config.toml
model = "class-conditioned image flow-matching model"
dataset = "simulated fluorescence microscopy of cells"
num_experts = 16
layers = 8
width = 256
positions = "learned"
eps = 1e-10
batch_size = 384
lr_schedule = "wsd"
decay_fraction = 0.3
Rows from block 2 of a small class-conditioned image flow-matching model, named by matrix and row number. Rows with one number within an expert belong to one neuron, the router's apart. Each number is 128 + 24 x the weight over its row's rms, rounded and kept within 0 to 255. All counts start at 0.
After each expert's rows are labels from the 100 images, of 14848 (inputs lightly noised), where the router gives the expert most weight on average: "patch colour" is the nearest of a few named colours to the mean colour under the peak; "peak on" is the class under the peak. Only what is clearly more common there than usual is listed. The data: simulated fluorescence microscopy of cells. In brackets: how many of the 100.
# router: router (model.blocks.2.mlp.router.weight, 16x256), inputs 86-128
# up: expert up (model.blocks.2.mlp.up, 16x128x256), inputs 86-128
# down: expert down (model.blocks.2.mlp.down, 16x256x128, transposed), outputs 86-128

# expert 6
router.6 [120 128  87 137 143 117 126 121 103  74 143 136  89 120 169 113 138 130 125  65  98 136 144 119 143 146  55 128 119 120 138 132 189 141 149 133 121 119 115 137 108 159 117]
up.0 [158  91 125 146 141 170  85 132 109 136 152 107 113 106 107  98  85 134 156 119 116 148 148 155 154 143 120 136 145 141  88 110 127 132 122 139 151 115  94 126 129 116 126]
down.0 [140 115 139 150 166  85 109 181 115 114 168 113 153 103 161 107  77 138 124 117 122 138 101 174 135 127 115  64 132  95 212 130 113 119 148 141 141 126 140 120 123 144 106]
up.1 [138 136 115 126 118 191 135 156 113 137 124 126 138 117  99 139  80  82  95 117 142  94 151 116 149 100  99 114 153  88 114 139 106 117 100 136 145 107  92 108 136 118 211]
down.1 [ 98 134 175 124 117 105 139 133 149 185  69 151 104 132  93 115  90 126 118 120 161 152 126 154 116  94 100 152 134 119 150 165 126 165 132 146  93 129 111 126 150 130 113]
up.2 [126 109 138 154 106 114 102 116 150 130 129 110 121 169 117 121 114  96  99 128 115 133 113 138 127 131 124 123 140 139 123 144 121 110 117  96 145 119 143 116 169 121 146]
down.2 [123  96 118 166  98 129 133 116 154 184 142  99 154 107 105 113 141 115 129  82 137 120 100  86 166 120 101 122 164 131 127 142 139 103 151 104 141 135 106 112 135 136 124]
up.3 [109 103 136 139 118 113  62 152 168 114 154 125  87 101 161  63 163 141 132 143 121 158 126  83 127 110 127 127 148 110 140 141 131 132 115 123 145 129  83 131 145 142 127]
down.3 [154  95 180 131 181 115 114 134 138 103 145 140  87 153 165 128 142 148 121  94 101 126 110 133  92 144 111  98 193  94 147 127 133 155 125 161 143 121 161 137 114 150 137]
up.4 [167 110 157 143 125 184 127 159 131 124 158 143 136 107 170  96 103 132 131 133 128 165 113 133  99 140 122 150 121 139 111 153 126 150 122 132 125 123 137 134  88 121 116]
down.4 [110 140 109 172 107  86 112 133 116 139 163 139 167 117 137 126 113 139 125 105 107 145 108 135 160 127 117 102 118 145 161 155 167 124 135  79 164 106 163 116 103 154  86]
patch colour: purple (52)
peak on: cytoplasm (76)

# expert 1
router.1 [128 133 125 169 123 119 146 124 100 134 182 144 155 151  85 134 116 155 149  56 105 137 121 134 107 131  61 140 126 125 119 107 164  80 155 116 136 122 148 121 120 182 133]
up.0 [152 132 165 138 142 146 149 128 105 142 113 142 116 130 128 149 114 150 134 143 122 174 112 130 113 137  58 133 120 111 131 139 124 133 113 169 136 107 125 157 137 110 142]
down.0 [139 140 121 178  58 135 139 155 121 104 152 123 141 138 125 145 140 131 131 137 153 112 122 140 129 118 184 117 140 123 160 141 140 154 142 183 120 115 136 141 122 126 121]
up.1 [132 128 119 136 119 151 104  90 133 138 159 139  97 154 129 108 160 132 121 156 117 186  99 102 192 101 144 142 135 102 157  89 129 105 146 116 166 143 141 112 155 146 147]
down.1 [125 118 138 140 153 105 106 131 129 122 140 119 138 144 143 120 169 148 143 105 110  67  99 123 145 124 110 112 103 156 125 108 156 141 120  79 127 118 114 143 102 127 111]
up.2 [153 156 153 125 101 120 141 121 165  90 101  83 131 108 120 132 150 141  98 135  94 128 132 112 111 118  87 123  97 119 156 130 141  91 110 160 103 123 151  93  84 109 115]
down.2 [151 107 132 124 151 116 125 128 109 154 141  93 120 113 109 131 116 137 116 158 150 116 170 112 138 103 144 144 140 124 128 113 114 120 127 129 165 133 118 182  90 135 123]
up.3 [107 128 184 137  78 110 115 169 102 124 127 153  98 110 179 130 135 124 153 141  85 163 115 123 139 142 112 114 179 129 146 144 142 119 103 124 128 174 139 142 126 103  92]
down.3 [119 130 119 170 122 147 152 165 107 118 132 133 142  88 147 137 129 139 128 140 161  93 161 119 123 124 139 152  90 119  91 115  59 132 125 145 125 167 126 121 135 112  91]
up.4 [145 131 124 142 163 140 120 145 120 111 166 113 115  95 119 138 144 136 154 129 125 129 131 129 169  95 124 140 120 152 131 148 143 117 127 109 130 145 151 143  73 133  95]
down.4 [105 132 118 162 147 158 147 103 105 160 142  80 161 133 127 171 112 116 121 146 128 117 135 137  84 132 122 123 117 127 159 150 140  98 109 136 123 110 148  99 156 172 135]
patch colour: brown (83)
peak on: cytoplasm (100)

# expert 7
router.7 [163 110 140 113 166 183 126 137 118  90 166  77 124 113 140 136 138 167 121 156 166 139 160 128 138 127 152 123 144  79 134 132 116 160 168 140 115 126 119 100 132 155 141]
up.0 [148  98 161 148 117  68 103 122 129 121 138 192 147 103 120 144 125 133  73 124 100 152 106 151 109 141 116 133 107 151  93 119 126 145 148 141 150 141 131 129 117 133 138]
down.0 [122 186 124 158  93 150 177 114 129 133 146 164 113 146 143 153  89 130  43 128 143 118 149 147 121 149 155 138 153 133 160 103  76 140 131 137 112 142 127 132 101 125 161]
up.1 [143 138 103 128 141 138 114 132 112 100 135 168 165 146 155 149 170 101  82 144  93 139 127 118 102  86 114 130 118 164  92  61 116 135 108 120 124  82 126 136 115 112 161]
down.1 [126 143 130 164 149 139 139 104 140 123 156  86 153 125 142 182 168  97 130 113 119 141 136  80 150 124  75  95 123  69 110 154 136  87 116  99 149 150 128 111  97  84 117]
up.2 [ 75 129 160 170 127 136 143 177 132 112 118 103 145 103  99 129 117 110 176  99 128 122 123 115  99 129 101 157 123 171 152 143 127 103 102 118  81 109 118 143  60 112 160]
down.2 [ 89 110 101 155 122 137 131 192 162 143 153  85 139 114 128 147 138 115 132 147 158  62 101 122 153 150 136 139 133 112 124 114 113 149 130 105 182 103 106 163 108 130 138]
up.3 [ 99 115 105 118 144 116 148 113 146 138 113 151 118 155 167 165 148 118 126 138 110 127 127 108 120  98 129 130 151 132  92 104 111 154 128 126 125 125 126 105 108  97 115]
down.3 [126 127 121 150 119 148 137  98 132 138 114 111 103  70 160 129 113 103 132 129 129 148 129 108 165 135  89 128 144 139 111 145 143  82 116 109 169 120 140 109 149  71 127]
up.4 [101 154 140 136 125 112  88 111 110 153 104 193 156 122 114 145 131 141 164 118 145 138 138 149 153 129 101 104 109 134 109 141  79 119 108  70 108 145 127  66 163 110 149]
down.4 [142 146 108 125 119 129 128 124 123 115 147 170  88 148 108 122 130 138 124  91 125 128  87 174 111 119 150 141 139 149 170 126 183 122 127 117 157 116 144 169 136 147 136]
patch colour: grey (64); brown (35)
peak on: cytoplasm (91)

# expert 10
router.10 [127 136  90 128 138 138 124 127 180 115 151 116  93 120 166 128 153 119 118 201 120 138 124 102 100 110 161 113 100 104 133 143  86 140 144 133 123 127 114 138 117 163 122]
up.0 [155 131  93 153 133 133 109 121 144 113 152 160  80 184 157 103 164 143 152 139  98 132 135  84 158 145 124 170 101 139 127 103 142 107 131 154 141 118 104 138 118 129 120]
down.0 [137 144 162 165 162 127 137  79 155 152 152 120 149 139 128 109 117 124 117 138 104 163 106 156 125 100 151 112 149  96 155 117 141 114 117 148 158 115 126 160 130 101 177]
up.1 [198 126 121 153 120 139 142 109 124 132 153 130 108 127 166 102 102 133 109 107 135 113 131 133 136 116 132 146 158 131 120 127 133 106 127 103 170  79 149 123 153 140 124]
down.1 [118 131  76 147 101 150 102  91 136  96 113 124 159 114  86 100 131 145 111 161 158 118 165 144 121 108  93 116 105 113 148 122 122 117 139 120 123 162 114 119 114 111 132]
up.2 [153 101 114 153  89 117 129  89 141  87 141 132 105 136 140  67 138 121 119 117 111 145 147 100 109 114 124 169 142 131 141 111 164 117 138 102 144 126 152 143 135 150 125]
down.2 [102 135 163  69 160 145 117  61 148 167 150 132 154 144 147 112 143 107 124 139 122  91 129 136 152  90 157  76 121 102 116 128 151 121 131 137 125 150 129 137 147 145 137]
up.3 [166  77 141 135 145 121  94 151 128 122 145 118 129 119 131 100 109 130 197 121 134 103 181 107 120 147 126 134 147 132  99  96 144 138 125 130 180 100 123 136 164 125 108]
down.3 [ 93  95 112 142 133 152 135 141 138 164 146 133 140 109  95 107  93 118 109 136 146 159 182 151 112 132 110 120 160 128 148 125 119 104 117 149 133 150 139 124 121  95 141]
up.4 [115 103 116 145 141 162 112 112 128 116 143 106 161 120 152 169  97 111 140 121  99 124 152 211 186 144 133 151 126 134 114 145 147 130 150 117  94 142 130 128 115 144 162]
down.4 [117 100 147 144 118 130 156 138 141 108 161 134 127 143 152 125  88  92 126  81 100  99 148 101 139 153 122 130  90 100 158 142 139 118 144 115 146 104 117 198 124 117 117]
patch colour: green (51); blue (43)
peak on: cytoplasm (74); nucleus (26)

# expert 11
router.11 [132 114 119 146 126 112  98 138 111 146 189 127 148 174 137 134 129 132 115 181 156 145 121 161 122 107 150 174 144 108  97 118  85 103 142  84 122 135 148 102 137 173 137]
up.0 [121 145 129 140 120 192 164 110  94 149 118 118 172 158  96 123 153  83 109 110 163 115 103 107 106 144 110 117  59 128 119 133 133  95 106 168 167 113 126 108 119 107 190]
down.0 [123 167 149 152 169 153  99 117 129  90 134 105  98 181 133 168 159 118 123 121 109 132 113 126 130 142 145 143 195 126 115  97 121 139 112 135 113  80 115 166 109 106 153]
up.1 [123 192 118 123 130 117 131 113 102  97 146 163 119  92 170 129 115 144 138 145  96 164 121 122 114 132 150 106 102 127 146 146 136 113 155 154 135 181 130 112  92 160 109]
down.1 [120 180 150 128 134 125 140 151 145 140 176 144 107 100 153 139 137 129 125 113 110 103 157 126 101  76 118 105 124 164 124 150 120 124 126 153 109  98  78 157 126 160 115]
up.2 [144 126 142 130 140 117 117 170 136 167 127 110 101 157 131 134 112 101 135 126 132 148  94 155  63 155 115 135 158 149  70 123 169 162  90 117 179  96 137 126 161 111 141]
down.2 [115  76 136 164 120 142 116 176 134  93 166 140 123 160 149 168 113 117 135  84 107 116 110 103 135 138 147 147  90 123 165 103 109 140 142 148  91 125 127 143 120 139 165]
up.3 [105 158 107 145 104 130  65 109 137 104 135 144 109 116 147 129 139  80 151 111 107  80  85 126 133  99 125 134 125 117 155 113 127 122 130 108 129 167 135 111  53 138 120]
down.3 [127 149 148 171 111 148 107 130 139 148 111 135 124 147 156 162 147  82 110 137 138 118 115 124 124 144  89  88 127 113 123 126 120 135 123 118 124 110 118 140 197 102 134]
up.4 [100 117 104 139 152 116 147 120 141 128 141 110 142 145 148 154 117 131 147 133 131 108 148  91  82  99 128  75 130 147  81 106 151 165 141  96 148 116 175 161 127 149 120]
down.4 [107 119 183 127 132 139 139 130 115 184 107 128  77 151 191 103 149 135 125 126 129 149 134 149 148 114  91 107 142 146 197 152 162 101 127 100 126 132  71  89 137 133 116]
patch colour: green (61)
peak on: cytoplasm (80)

# expert 8
router.8 [103 137  83 130 141 119 128 157 149  87 117 100 131  98 166 103 127  84 116 159 100 129 121 107 106 159 150  97 130 107 131 129  98 147 154 132 148 126 111 133 110 120 121]
up.0 [123 133 112 123 117 112 121 134  56 144 139 133 129 147 118 165 156 152 107  36 143 157 139 126 185 146 106 133 142 115 135 122 176 130 138 163 120 118 112  90 130 155 142]
down.0 [130 112  98 140 174  96 123  95  71 141 161  82 144 115 121 110 115 174 126  77 148 174 105 125 130  99 120 136 100  98 123 135 145  91 123 101 148 127 111  92 127  88 125]
up.1 [152  52 135 137  73 144 106 127 126  90 144 140 133 149 102  99 125  99 128 112 157 148 134  83 156 147 112 150 136 127 107 154 123 128 117 149 145  98 129 124 118 112 115]
down.1 [119 105 127 159 108 128 104 128 179 135 155 128 156 123 134 143 103 114 130 133 150 113  87 134  90 156 140  94 119  82 161 130 111 119 109 151 127 144 123 101 131 155 148]
up.2 [125 111 145 147 124 136 138 130 174  97 118 114 104 116 136 101 128 111 146 162 137  89 127 135 125 126 118 125 117 138 135 150 130 140 100 148 131 135 140 128 144  74 101]
down.2 [137  75 141 155 145  96 143 166  64 146 171  92 138 127 127 104 157 127 122  89 136 169 126 120 145 137 133 124 120 105 126 125 125 144 126 129 136 102 107 157 139  81 126]
up.3 [152 123 118 155 190 146 133  94 102 134 145 114 122 113  89 127 110 133 118 157 108 120 137 154 133 127 112 102 104 130 135 131 106  97 144 157  90 131 125 133  89 156 144]
down.3 [140 154 139 170 149 133 130 144 119 102 155 137 152 179 140 125 106 132 131 102 115 144 119 108 103 165 129 151  98  89 166 101 141 181 114 156 129 133 152 131 140 143 143]
up.4 [117  87 135 118  98 101 101 135 114 166 109  92 104 106 101 128 105 138 123 128 168 109 171 142 151 152 119 122 156 130 195 153 157  90 105  86  93 163 124 132 129 119 170]
down.4 [121 129  88 129 119 169 119 124 150  94  92 107 169 124 135 145 132 131 117 116 136 124 100  83 110 120  99 156 131 112 102  98 151 147 128 100 153 121 187 122  94 152 103]
patch colour: blue (67); cyan (28)
peak on: cytoplasm (88)